{"encoder_arch": "vit", "model": "segmentation model", "dataset": "close-ups of made-up surfaces with and without defects", "train_examples": 50862, "image_size": 64, "grayscale": true, "crop_scale_min": 1, "horizontal_flip": true, "color_jitter": 0.1, "num_classes": 9, "encoder_norm": "layernorm", "encoder_norm_position": "pre", "encoder_activation": "gelu_tanh", "encoder_mlp_ratio": 6, "encoder_head_dim": 32, "encoder_fused_qkv": false, "encoder_bias": "all", "encoder_qk_norm": true, "encoder_layer_scale_init": 1.0, "encoder_parallel_block": true, "encoder_inner_norm": false, "encoder_moe": "soft", "encoder_drop_path": 0.15, "encoder_num_experts": 16, "encoder_moe_every": 2, "encoder_expert_mlp_ratio": 2, "encoder_slots_per_expert": 2, "encoder_shared_expert": false, "encoder_patch_size": [8, 8], "encoder_conv_stem": false, "encoder_layers": 8, "encoder_width": 192, "encoder_positions": "learned", "decoder_norm": "groupnorm", "decoder_activation": "gelu", "decoder_weight_standardization": false, "decoder_widths": [32, 64, 64, 64], "decoder_blocks_per_level": 1, "decoder_block": "basic", "decoder_attention": true, "decoder_upsampling": "transposed_conv", "residual_init": "zero_last", "optimizer": "normuon", "muon_scale": "original", "lr": 0.017, "momentum": 0.95, "nesterov": true, "orthogonalizer": "newton_schulz_5", "adamw_lr_other_params": 0.00082, "l1_shrink": 0.003, "steps": 5900, "batch_size": 64, "epochs": 7.4, "lr_schedule": "step", "warmup_steps": 290, "weight_decay": 0.0, "adamw_weight_decay_other_params": 0}
Rows from block 3 of the decoder of a small segmentation model, named by matrix and row number. Rows with one number belong to one channel. Each number is 200 + 20 x the weight over its row's rms, rounded and kept within 0 to 999. All counts start at 0.
After each channel's rows are labels from the 100 images, of 14976, where the channel reaches its highest value: "top examples" is what is common among them; "patch colour" is the nearest of a few named colours to the mean colour under the peak. Only what is clearly more common there than usual is listed. The data: close-ups of made-up surfaces with and without defects. In brackets: how many of the 100.
# convs0: first 3x3 conv (decoder.decb.0.0.convs.0.weight, 64x64x3x3, each kernel summed), inputs 0-63
# convs1: second 3x3 conv (decoder.decb.0.0.convs.1.weight, 64x64x3x3, transposed, each kernel summed), outputs 0-63

convs0.49,171,174,201,219,174,223,152,199,170,198,212,217,195,164,204,165,190,240,208,182,191,204,178,209,197,183,198,213,199,213,183,214,191,205,244,170,208,225,202,198,173,167,198,197,181,206,197,177,190,217,179,191,189,193,196,211,192,202,256,226,200,183,183,186
convs1.49,198,207,210,166,182,193,165,191,221,203,205,198,220,209,187,202,148,213,192,207,214,181,197,214,180,216,201,188,230,178,198,215,196,228,175,268,194,193,200,155,200,201,209,180,180,186,205,210,193,225,211,209,214,207,207,226,186,227,184,201,223,163,232,203
top examples: bright spot (76)
patch colour: white (70)

convs0.52,169,151,214,222,209,261,202,223,204,192,201,216,184,207,193,173,218,195,211,210,199,243,212,178,209,168,183,198,224,167,203,210,196,212,185,191,227,195,206,224,203,195,183,167,205,209,210,173,226,204,209,177,214,209,211,200,173,235,182,202,191,219,190,230
convs1.52,231,198,194,207,185,167,178,195,205,192,205,213,217,207,220,153,196,190,167,177,231,194,176,192,212,201,206,222,187,204,169,173,199,165,199,204,180,251,180,220,207,209,210,190,196,172,224,230,168,227,236,229,186,196,192,207,186,196,180,198,206,208,220,176
top examples: smear (81); wire mesh (35); tiles (35)
patch colour: black (25)

convs0.47,213,208,211,171,198,190,272,201,265,205,207,209,187,229,184,174,187,220,205,203,212,203,225,231,187,200,203,195,206,187,234,197,192,197,174,205,214,226,219,232,193,220,194,192,206,226,194,192,216,189,212,195,166,210,177,197,200,203,188,163,208,218,206,214
convs1.47,176,191,223,256,218,208,223,206,191,194,206,217,220,185,189,242,163,191,199,189,185,198,168,182,192,194,217,198,197,223,180,198,225,189,206,226,194,164,210,160,209,208,217,202,169,211,219,164,185,211,238,172,208,217,218,186,190,169,193,191,197,173,198,198
top examples: dent (82)
patch colour: white (36)

convs0.21,191,228,221,196,184,189,225,181,213,174,188,184,208,182,173,197,174,198,180,213,185,214,199,176,198,195,198,196,207,175,191,189,234,194,233,179,219,182,195,170,174,197,210,177,209,207,202,240,185,212,193,231,161,155,154,204,203,206,190,168,235,220,207,200
convs1.21,173,188,188,207,202,195,204,235,176,203,197,189,215,200,205,232,250,227,178,212,198,212,207,184,210,176,202,199,211,213,176,200,214,187,180,193,185,222,199,184,213,240,223,201,167,203,199,144,228,185,213,169,234,228,169,187,208,212,211,209,183,193,188,230
top examples: smear (100); circuit traces (54); wire mesh (30)
patch colour: black (49)

convs0.24,232,250,183,219,178,191,179,179,181,190,184,211,184,196,192,205,189,180,212,178,215,232,210,214,192,207,191,186,213,210,183,180,190,190,202,196,229,207,216,193,195,148,191,184,184,161,206,207,165,178,190,212,193,172,195,197,234,248,198,224,235,211,192,189
convs1.24,196,201,174,241,220,189,174,196,192,187,194,178,216,179,199,170,192,207,209,186,193,157,211,186,248,207,179,189,212,198,224,186,204,209,196,216,137,176,200,218,196,188,190,200,210,195,182,205,181,219,191,202,181,202,197,232,188,198,164,185,219,147,189,217
top examples: smear (100); circuit traces (44); wire mesh (33)
patch colour: black (37)

convs0.14,195,198,230,190,172,163,179,187,207,196,176,203,172,162,203,209,208,207,202,236,213,230,195,194,208,219,199,203,195,191,194,214,233,191,230,202,208,217,197,210,180,175,198,170,208,156,201,246,188,183,213,216,182,171,164,211,210,207,224,221,204,237,207,230
convs1.14,230,188,215,199,204,193,218,176,179,190,226,220,201,200,193,204,175,234,185,223,232,165,192,143,192,190,219,192,205,185,225,218,188,203,186,222,168,183,189,233,209,199,196,201,225,218,219,214,200,238,237,191,213,240,201,179,216,197,195,201,205,166,186,193
top examples: smear (100); circuit traces (43); wire mesh (29)
patch colour: black (34)

convs0.35,197,173,184,141,208,177,188,222,211,210,225,195,200,174,232,189,176,226,205,204,186,189,189,191,188,200,206,184,199,194,181,210,177,181,232,203,184,181,212,161,188,190,188,231,203,189,212,199,183,173,184,189,175,252,185,208,171,169,221,168,202,185,188,193
convs1.35,213,199,198,196,225,198,191,184,207,178,158,213,228,200,154,188,238,189,224,175,197,181,197,225,182,191,190,206,230,200,227,189,191,214,172,200,165,224,192,212,181,182,183,171,204,219,173,195,205,226,209,217,208,180,222,211,221,205,162,201,225,154,196,192
top examples: bright spot (95); brushed metal (46)
patch colour: white (72)

convs0.45,209,199,220,202,245,204,270,220,243,195,202,177,202,181,236,211,221,212,197,192,214,217,207,236,160,217,206,208,184,190,202,164,195,210,197,175,208,191,195,200,222,157,193,210,214,212,193,205,192,203,203,194,210,203,207,192,178,211,202,188,161,231,195,211
convs1.45,201,166,178,234,236,196,173,204,196,217,199,208,186,246,183,209,196,197,222,181,183,208,201,232,213,221,174,146,206,189,213,177,208,210,191,228,204,196,174,204,201,192,229,188,230,222,218,210,186,208,199,214,202,231,189,223,245,190,194,170,211,196,207,183
top examples: bright spot (80); wire mesh (30)
patch colour: white (33)

convs0.19,205,201,199,243,226,235,203,207,175,229,202,205,197,183,223,182,207,197,172,169,207,178,174,193,177,194,181,202,181,196,186,166,187,184,202,154,193,176,160,172,205,187,232,225,230,182,191,171,172,195,191,194,205,216,192,174,200,204,215,207,221,189,189,172
convs1.19,190,217,196,191,201,162,196,211,195,189,201,163,171,222,215,177,215,221,179,221,188,233,215,171,170,191,200,206,245,211,179,214,230,219,187,208,216,194,172,194,233,203,248,211,212,214,218,220,208,203,217,211,198,215,215,221,208,209,170,203,166,181,176,228
top examples: smear (100); circuit traces (39); wire mesh (35)
patch colour: black (33)

convs0.26,240,208,188,196,158,229,137,184,194,255,206,196,174,186,160,189,199,242,204,197,226,208,196,206,185,180,203,194,224,202,191,190,192,190,199,207,185,209,195,198,187,148,205,206,213,182,177,211,180,173,194,182,193,209,183,203,193,213,206,208,179,199,197,192
convs1.26,209,185,192,247,211,145,183,186,207,205,191,189,231,197,185,166,198,154,214,186,197,202,187,216,225,202,168,202,171,189,219,206,197,193,176,201,208,199,191,193,177,172,217,174,194,209,228,213,211,210,189,252,204,194,186,204,224,178,195,194,181,158,201,196
top examples: smear (100); circuit traces (38); wire mesh (28)
patch colour: black (31)

convs0.8,190,216,225,216,199,231,151,207,173,172,187,190,208,180,185,258,186,182,205,168,185,205,195,195,222,192,187,201,220,207,184,229,202,184,182,192,222,199,202,222,228,221,181,171,167,219,213,191,212,195,211,209,187,248,213,205,184,174,193,208,211,183,184,222
convs1.8,160,172,196,165,210,215,236,208,192,204,146,221,190,187,226,203,186,218,177,212,219,210,209,175,224,215,211,195,192,165,217,193,208,208,181,195,221,220,214,151,203,209,186,234,207,202,194,192,209,204,237,182,188,186,210,195,202,230,194,188,214,203,242,210
top examples: smear (54); bright spot (41); wire mesh (27)
patch colour: white (32)

convs0.58,186,147,202,202,206,186,230,183,218,218,217,224,187,166,195,212,216,200,204,206,204,202,217,220,151,214,203,179,206,221,180,196,222,186,180,207,170,210,201,194,192,148,217,247,199,161,195,187,185,211,239,197,209,175,187,187,203,189,190,199,223,212,191,213
convs1.58,223,209,218,185,182,212,192,229,215,167,180,181,168,226,204,214,211,203,197,197,213,213,208,157,175,153,213,203,188,224,177,238,205,218,204,233,212,231,177,224,214,187,188,196,179,203,210,212,246,202,197,217,209,210,225,177,167,216,177,209,204,214,210,201
top examples: dent (54); hole (40); circuit traces (32)
patch colour: black (35)

convs0.17,204,186,200,199,122,214,168,192,179,206,209,194,201,154,231,226,196,201,228,208,190,212,220,180,210,214,199,231,202,210,178,202,223,204,211,189,195,215,203,205,191,139,194,200,189,202,218,189,176,178,181,199,172,200,177,199,194,207,217,211,220,182,208,182
convs1.17,198,198,222,218,239,163,167,222,243,182,186,243,207,201,179,177,186,205,208,201,209,178,200,233,199,219,206,204,199,207,217,196,191,202,188,246,225,180,206,174,178,197,189,191,199,214,179,207,211,215,202,202,222,213,239,193,186,188,176,180,245,175,182,211
top examples: smear (100); circuit traces (40); wire mesh (30)
patch colour: black (31)

convs0.27,200,186,184,189,176,236,170,209,187,227,180,196,206,199,169,175,200,195,194,215,207,193,236,205,195,214,194,190,208,195,178,208,198,209,186,236,188,186,206,220,156,145,204,173,182,191,188,196,215,165,201,201,204,190,214,214,212,250,190,222,192,237,235,191
convs1.27,227,187,176,236,211,209,202,177,187,172,162,186,217,186,186,173,198,203,198,189,213,205,198,199,242,172,190,165,191,206,206,178,198,220,182,214,189,182,175,196,219,202,199,197,248,186,189,186,179,230,217,232,213,212,199,196,183,192,197,180,201,139,176,207
top examples: smear (99); circuit traces (40); wire mesh (36)
patch colour: black (34)

convs0.42,212,192,203,203,183,211,200,215,193,229,176,194,182,197,214,196,179,225,164,194,201,192,201,168,208,227,216,177,185,203,199,155,194,194,199,200,179,198,185,166,186,188,171,143,185,199,184,200,186,177,183,229,180,227,191,170,209,188,209,153,208,172,223,170
convs1.42,192,228,234,154,157,209,179,198,232,185,197,215,205,232,192,221,208,215,187,206,187,170,192,194,202,181,185,229,205,201,202,205,188,210,198,215,204,186,196,194,233,226,177,231,209,222,178,172,207,216,163,214,242,205,186,187,186,223,182,197,234,178,183,206
top examples: bright spot (39); carpet (29)
patch colour: white (38)

convs0.30,195,169,203,183,163,202,182,213,206,193,157,163,193,235,227,212,172,226,193,205,193,235,221,208,192,179,214,196,211,223,220,199,219,203,232,228,228,191,207,195,196,219,219,195,193,216,178,198,199,178,185,166,196,180,181,186,200,206,248,198,198,197,192,155
convs1.30,223,181,218,241,226,216,204,210,189,210,186,211,180,198,171,223,179,191,207,197,186,204,222,189,202,187,181,184,189,227,176,189,226,217,209,155,179,193,203,218,210,178,165,230,213,161,219,171,199,193,188,236,219,213,219,196,178,204,250,208,192,220,202,188
top examples: hole (62); wire mesh (54); circuit traces (31)
patch colour: black (36)

convs0.38,219,200,200,229,172,219,190,213,160,205,204,229,195,200,203,191,226,191,192,173,200,213,176,217,176,204,195,210,180,205,208,177,221,195,183,178,191,190,198,225,197,168,191,199,189,207,159,199,214,169,187,192,251,238,213,186,214,185,202,257,190,190,194,164
convs1.38,170,226,184,195,177,187,226,186,182,203,194,206,191,226,223,183,246,201,179,196,188,229,236,205,196,188,173,252,211,205,201,181,205,203,230,218,238,209,186,217,210,212,195,221,184,199,187,213,210,196,181,205,216,190,205,202,243,219,205,223,205,238,236,188
top examples: smear (77); wire mesh (44); circuit traces (30)
patch colour: black (29)

convs0.28,221,196,196,215,183,206,218,230,256,236,214,190,200,206,191,232,194,220,214,204,174,223,187,178,192,211,229,191,173,208,176,202,197,227,201,189,150,172,214,200,187,166,206,169,204,213,186,199,207,233,210,207,170,158,195,198,185,197,182,192,211,219,218,194
convs1.28,156,231,184,207,207,201,188,199,187,193,218,181,202,168,231,185,194,185,196,210,176,222,200,252,223,165,203,215,224,199,190,202,166,158,206,210,225,189,194,190,200,216,198,205,203,184,225,207,195,154,194,175,218,197,179,194,229,220,183,201,182,233,179,211
top examples: smear (65); circuit traces (60)
patch colour: black (47)

convs0.32,156,147,216,197,179,173,184,190,220,196,206,185,182,187,217,213,184,222,211,200,170,224,212,182,129,200,204,207,194,216,191,217,222,202,202,198,179,215,211,200,171,181,224,218,220,203,198,202,186,201,203,200,154,188,178,208,209,193,200,189,173,222,190,223
convs1.32,192,247,176,166,167,209,206,218,206,189,217,250,194,221,214,188,228,208,202,208,216,180,200,215,182,191,209,223,201,208,227,205,206,208,188,223,227,228,199,205,227,192,187,186,194,194,148,188,213,169,203,181,243,214,200,196,202,216,170,212,234,186,206,194
top examples: no defect (66); defect: none (66); circuit traces (51); wire mesh (41)
patch colour: black (35)